config.yaml
model: "spectrogram enhancement model"
dataset: "songs of 200 made-up bird species, synthesised, often over outdoor noise"
train_examples: 39062
noise_aug: 0.002
n_mels: 64
hop_length: 160
input: "log_mel"
win_length: 512
task: "enhancement"
loss: "mse"
arch: "unet"
norm: "batchnorm"
activation: "silu"
pixel_unshuffle: 2
widths: [96, 192, 192]
blocks_per_level: 3
block: "basic"
attention: false
upsampling: "transposed_conv"
init: "trunc_normal_002"
residual_init: "zero_last"
optimizer: "normuon"
muon_scale: "match_rms_adamw"
lr: 0.0063
momentum: 0.95
nesterov: true
orthogonalizer: "newton_schulz_5"
adamw_lr_other_params: 0.00079
grad_clip: 1.0
steps: 29800
batch_size: 48
epochs: 36.6
lr_schedule: "cosine"
final_lr_fraction: 0.05
warmup_steps: 5960
weight_decay: 0.02
adamw_weight_decay_other_params: 0.01
Rows from block 9 of a small spectrogram enhancement model, named by matrix and row number. Rows with one number belong to one channel. Each number is 128 + 32 x the weight over its row's rms, rounded and kept within 0 to 255. All counts start at 0.
After each channel's rows are labels from the 100 clips, of 14976, where the channel reaches its highest value: "lies over" is the class under the peak; "strongest on" is what is common among them. Only what is clearly more common there than usual is listed. The data: songs of 200 made-up bird species, synthesised, often over outdoor noise.
# convs0: first 3x3 conv (model.decb.0.1.convs.0.weight, 192x192x3x3, each kernel summed), inputs 0-95
# convs1: second 3x3 conv (model.decb.0.1.convs.1.weight, 192x192x3x3, transposed, each kernel summed), outputs 0-95

convs0.103 [122 102  86  88 101 197 190  64 110  78 116  97  81 128 230 112  87 130 122  78 110 186  71 104 131 122 141 147 111 113 124 131 100 149 135 151 159 131  91 139 136 147 132 121 150 133  98 170 156 139 218 164 154 124  90 107  99 159 109 146 221 112  97 104 165 151 150 127 146 116 102  54  92  44 115  97 128 146 143 154 126  67 106  96 105 125 104 142 117 150 121  81  98 120 143 147]
convs1.103 [169 116 144  66 150  58 145 127 135 168 115  96 155 138 127 140 119 124  69 138 116 134 127  98 146 146 127 133  82 146 109  91 156 111 131 133 160 140 179 127 111 118 157  86 109 125 123  85 179 134  99 176 135 114 175 147 132 133 167  98 251 139 101 121 129 110 122 147 132 122 153 127 113 145 110 138 120 133 112  87 160 138 144 133 149 166 138 195 138  96 157 136 125 127  97 162]
lies over: steady whistle
strongest on: rich in harmonics; low song; steady whistle

convs0.80 [146 128 132 133 205 146 104 151 120 105 166  84 109 116 214 165 160 120  66 149 119 170 155 145 152 167 122 128 114 167 112 126 113 119  85 134 127 170 127  78 124 117 110  89  90 112 151 123 119 147  89 128 102 101 187 147 113 140 144 110 118 255 154 125 148  83 111 101  43 102 138 111 100 108  44 102 103  95 123  94 145 146 133 168 164 230 173 139 128 147 119  82 118 177  96 112]
convs1.80 [151 116 135 133  37 157  89 142 118 116 164  86 145 149 103 144 145 184 205  99 101  96 132 144 117 146 184 179  91 149  35 154 126 105 126 132 129 120 101 112 191 120 201  86 149 127 144 139 142 108 156  63 148 112 121  69 152 108 123 134  87  38 111 158 145 129 106 158 173 129 135 126 209 110 116 137 190 118  77 139 140 129 182  81 155 102 126 155 131  79 128 102 128  56 157 163]
lies over: no call
strongest on: clipping; text has "clipped"

convs0.81 [107 122 107 110 204 140  51 138 153 108  74 146 151 132  93 126 106 161 110 126 114 170 133 149  63 127 152 127  90 157 217 134 117 163  72 112 114 117  91 131 122 117 135 130 136  85 149  74  87 109 154 131 109  75 113  79 129 101 134  97 120  93  79 123 123 133 136 114  34 111  71 159 150 127 106 125 107  96  82 122  43 135 125 101 113 110  96 105  67 116 142 146 138  97 140 118]
convs1.81 [124 101 137 158 167 168 151 109 125 120 127 179 143 157 143 112 147 112 141 138 172 151  73 159 108 141 150  97 119 148 218 147 119  72 136 114 196 136 138 178 140 126 168 134 111 143 107 106  14  79 144 124 120 159 103 139 127 158 165 130  66 125 112 163 203 107 148  88 113 132 127  91 125 144 113 121 128 136 123 138 119 153 132 145 234 118 109 160 113  95 137 106 186  63 140 157]
lies over: no call
strongest on: text has "noise"; clipping; text has "clipped"; wind

convs0.36 [144 102 159  97  99 100 114  87  89 142 143 122 137 142 111  56 144 124 236 107 142 103  92  88 210  85  83 120 107 145  42 143 149 144  83 109 123 141 173 154 158 155 150 139 149  78 118 122 216  85  32 110  73 115  90  71  79 189 139 112 164 152 150 166  95 142 120 154 134 228  76  58  98  89 141 143 139 149 126 117 120 125 124 132 104  94 103 169 134 159 170  88 111 160  94  96]
convs1.36 [ 86  91 124  95 210 199 136 138  82 115 143  80 139 125 179  86 170 196 165 170 105 161 156 112 140 144 165 138 123  99 179 110 126 105 138 168 121 123  95  90 152 152 126 106  91  89 103 152 145 145 193 156 139 143 110 104 149  97 134 111 137 142 150 135  96 168 105 154 115 108 120 143 108 152 121 128 107 154 133 117 120 100 112  85  87 168 152 141  88 120 125 185 101 135 166 114]
lies over: steady whistle
strongest on: rich in harmonics; steady whistle

convs0.147 [108 139 131  65  99 171  67 162  96 145  97 203  61 140 112 150 157  85 196  77 117 161 136  86  90 147  82 148  94 193 134 101 155 106 133 129 113 161 101 157 146  72 165  74 143 201  78 123  56 131 190 109 173 176 151 141 138 193  82 187  98 126 163  69 118 155 144  98  84 110 125 128 122 138 142  93  81 157 112 107 123 126 134 186 128 112 130 127 146  93  90  89 130 143 161 107]
convs1.147 [121  78  58 137  79  86 141 132  70  67 159 139 155 102 123 148 115 123  85 138 112 121 169 111 176 166  99 134 138 115  98  89 132 155 126 112  64 171 107 178 105  74 122 136  93 152 162 142 195 104 134 107  80 168 176 131 131  88 107  92 144 202 161  89 197  84 196 131 106  88 151 146 118 144 130 125 166  89  85 136 157 137  75  76  96  95 106 117 134 111 133 133 112  71  90 224]
lies over: upsweep
strongest on: pitch: low; stream; clipping; text has "clipped"

convs0.6 [128 109 101  94  85 169 168 100 117 171 147 194 164 109  95 110 157 129 112  97 116 145  96 134 133  85 144  75 137  88 104 108 133 130 175 115  89 156 101 125 133 121 121  90 117 156 159 137 113  89 174 104 160 141 104 114 141 103 132 149  99 108 133 106  30 210 107 157 169  55 111  94 122 214  95 129 118  84 154 106 112 130 171 106 107 140 119 202 132  78 137 116 153 135 139 132]
convs1.6 [167 156 174 135 174 123  99 145 147 133 100 160 108 152 158 150 132 121 138  98  90 161 142 166 117 125  90 111 125 146 125  94 145 137 100 138 138 136 167  48 124  84  82 121 178 141 107 169  51  83 105 133  80 145 135 204 101 152 129 172 141 117 120 117  96 114 158 128 109 119 150 153 139 105 163 134 148 109 114 168 137 139 142  89  91 135 134 120 125 128 101 124 156 143 134 118]
lies over: harsh note
strongest on: clipping; text has "clipped"

convs0.109 [107 138 137 161 101 115 118 100 127 125 110 142 196 168  97 120 156 138 126 120 106 122 101 101 164 191 199 111 115 114 173 136  98 181  89  89 165 116 169 106 161 164 121  98 151 158 109 155  96 149  94 198 141 139 119  92 155  38 147 171 213  93 137 113 131 126 147 120 141 182 130 180 112  87 129 134  52  84 121 138 120 129 129 168 129 144 108 122 101 170 108 144 108 101 104 108]
convs1.109 [138 140 145 170 141 125  71 107 127 189  77 153 143 122  34 109 135 166 130 127 134 153 131  88 202 125 132 136 125 147 134 113 145 177 141 152 102 191  76 136 124 123 137 137 134 121 128 112 123 147 117 190 139 126 130  94  98 105 120 161 205 153  85  78 129 104  99 120 138  88 107 172 112 105 117 130 162 121 126 146  70 166 160 226 127 112  97 120 121 132 139 110 103 116 161 140]
lies over: steady whistle
strongest on: low song; clipping; text has "clipped"

convs0.114 [ 64 110 135  67  99 138 124 104 151  92  72 116 105  77  57 169 129 151 109 127 115 139  91 155 159 142  93 166 119 100 136 128 101 108 145 123 124 107 160 181 103 107 141 136 126 125  88  67 102  66 124 123 163 113 109 150 109 174 106  97 106 114 168 135 111 184 109 157  79 131 111 104  77 150 144 115 121 165 115 142 105 115 190 116  83 117  96 146 110 163 130  97 120 131 123 145]
convs1.114 [117 119 143 100  82 146 140 116  96 128  98 112 113 156 234 108 126  86 116 140 107 139 120 105  99 100 146  93 105  83 144  80 121  71 146 137 182 108 159  93 124 115 152 123 133 124 112 112 167 123 149 100  85 162 138 134 142  76 143 119 102 141 103 159 155  97 106 142 141 156 160 146 148 142 129 115 119  96 117 137 108 138  73 210 182 111 125 185 112 128 142  56  89 149 151 104]
lies over: harsh note
strongest on: rich in harmonics; harsh note

convs0.25 [192 113 133 124 161 184 116 193 112  98  92 115 114  99  80 119 131 121 144 117  86 215 123 115 156 103 131 157 170 114 147 127 167 115 137  66 119 106 100 125 150 134 111 161 142 126 123 110  99  92 160  98  72 162  88 136 152  85 145 150 128 168 140 113  55 156  58 108 133  84 101 141  93 156 122 133  66 200 192 113 141 109 131  82 123 163 175 144 175  76 119 137  84 104 125  93]
convs1.25 [153 133 117 148 111 121 178 152 117 129 159 134 155 170 130  95 132 184 111 153 136 155 137 147 140 193 159 117 107 140 205 157 181  90 138 101 154 121 176  98 157 148 101  99 163 150 178 133 134  94  99 210 135 135 175 167  96 152 138 145 109 131 118 123 192 113 140 100  76 140 153  96 149 139  80 138 134 135  70 121  95 145 115 153 197  87 112 159  92  74 121 174 172  74 164 131]
lies over: no call
strongest on: rumble; muffled (low-pass); clipping

convs0.76 [ 99 169 170 119 129 133 203 102 169 118 131 172 103 164  78 105  97  75  77 142 155 107 139 158 105 108 184 151 151  80 146 123 127 146 152 134 152  93 101 158 109 162 119 176 163 123 114 120 100 157 146 181 161 139  60 123 178 153  92 171 218 122 113 124 144  99  92  83 153  98 149 190 135 218 111 136 148 148 118 160 104 205 137 135 145 124 108 113 141 169 134  99 107 110 131 112]
convs1.76 [ 53 103 152 132 129 158 105 121 149 128 108 146 124  91 133 131 104 150 159 141 128 123  64  94 102 138 124 126 126 113  89  91 114  99 127 134 128 130 122 203 169 171 147 108  77 123 135 104  87  99  73 129 120 121  56 138 133 132 114 112 205 118 149  55 140 134 105 178 146 104 120 118 189 120 134 125 117  93 141 109 144 135  91 151 183 137 143 147 129 123 125  63 133 126 120 121]
lies over: harsh note
strongest on: clipping; text has "clipped"

convs0.42 [ 58 112 105 114 129 124  84  58 157 132  87 199 117 105  93 135 177 207 105  84 138  67 103  54 103 111 117  94 114 119 108 132 150  80 171 163 154  96 106 125  97 133 132 155 134 106 130 138 111 146  95 100  99 142  34 203 120 113 130 128 156 129 127 117 104 131 130 100 113 167  69 126  87 157 121  77 169 131 122 103 115  89 136 124 157 153  65 141 228  88 125  62  98 149 115 139]
convs1.42 [196 133 134 136 131 136 154 136 117 103 203 111 142 152 145 154 122  89 139 129 178 149 180 116 169 162 124 159 113 185  92 127  97 130 133 163 132 143 177 148  94 104 117  82 135 179 147 135 125  91 158 119 109 112 185 118 124 140 145 180 193 146 142 137 222 133 108 112 129  91 148 119 153  71 136 121 107  99  99 155 132 165 104 142 110  60 136 170  49 152 109 104  83 110 169 113]
lies over: steady whistle; harsh note
strongest on: low song; clipping; text has "clipped"

convs0.160 [139 144 151  98  99 182 125  89 185 105 141 180 153 151 103 126  59  18 124 149 161 138  96  94  70 117 176  97 123 150 106 160 159 109 118  94 135  83 172 130 161 126 100 183 108 139 123  83 106 145  93 139 111 139 115 115 103 183 107 125 118  71 151 150 127 186 133  93 117 163 122  94 162 120 153 119 142 138 114 159 128 138 149 125  62  50  83 128  22 130 153 109 138 145 132 167]
convs1.160 [147  97 103 175  81 113 127 156 177 142 142  52 115 193 136 147 159 211 255 133 146 138 146 182 105 112 205 125  83 137 152 144 169 170 125  87 137 126 110 116 108  89 140 104 183 107  91 101 160 106 180 149 126 129 122 139 137 117 167 103 123 141 105 193  96 119 135 144 155  81 106 127 126  95 164 121 106 136 178 144 142 128 114 123 108  63 126 172 159  77 147 112 124  71 118 156]
lies over: no call
strongest on: clipping; text has "clipped"

convs0.164 [118 127 126  99 111  86 112 117  90 103  77 199  93 135 162 105 172  89 175 143 142 121  82 120 132  82 147 137 115  32 113 176 144  93 147 139 129 155 203  96 104 133 145 159 136 140 132 105 152 122 125  72 165  93 116 114  97 162 140 129 114  82 154 145 142 104 143 118 106 143 139 131 168  98 227 125 149 126 115 169 147 156 151 143 143 114 158 180 118 126 168 109 104 144  95 115]
convs1.164 [130  98  91  94 139 161 144 104  99 133  98 199  99 147 126  92 200 150  86  91 155  91  86 151 116 168 111 104 133 141 110 161  92  87 132 121 123  55 149 133 143  95 123 116 140 176 109 164 128 181 106 136 138 161 144 132 151 114 155  93 177  93 148  79 131 192 159  48 151 120 113 115 140 131  83 161 140 105 109 107 136 112 111 142 132 121 106 132  96  89 141 178 205 173 133 155]
lies over: no call
strongest on: rich in harmonics; harsh note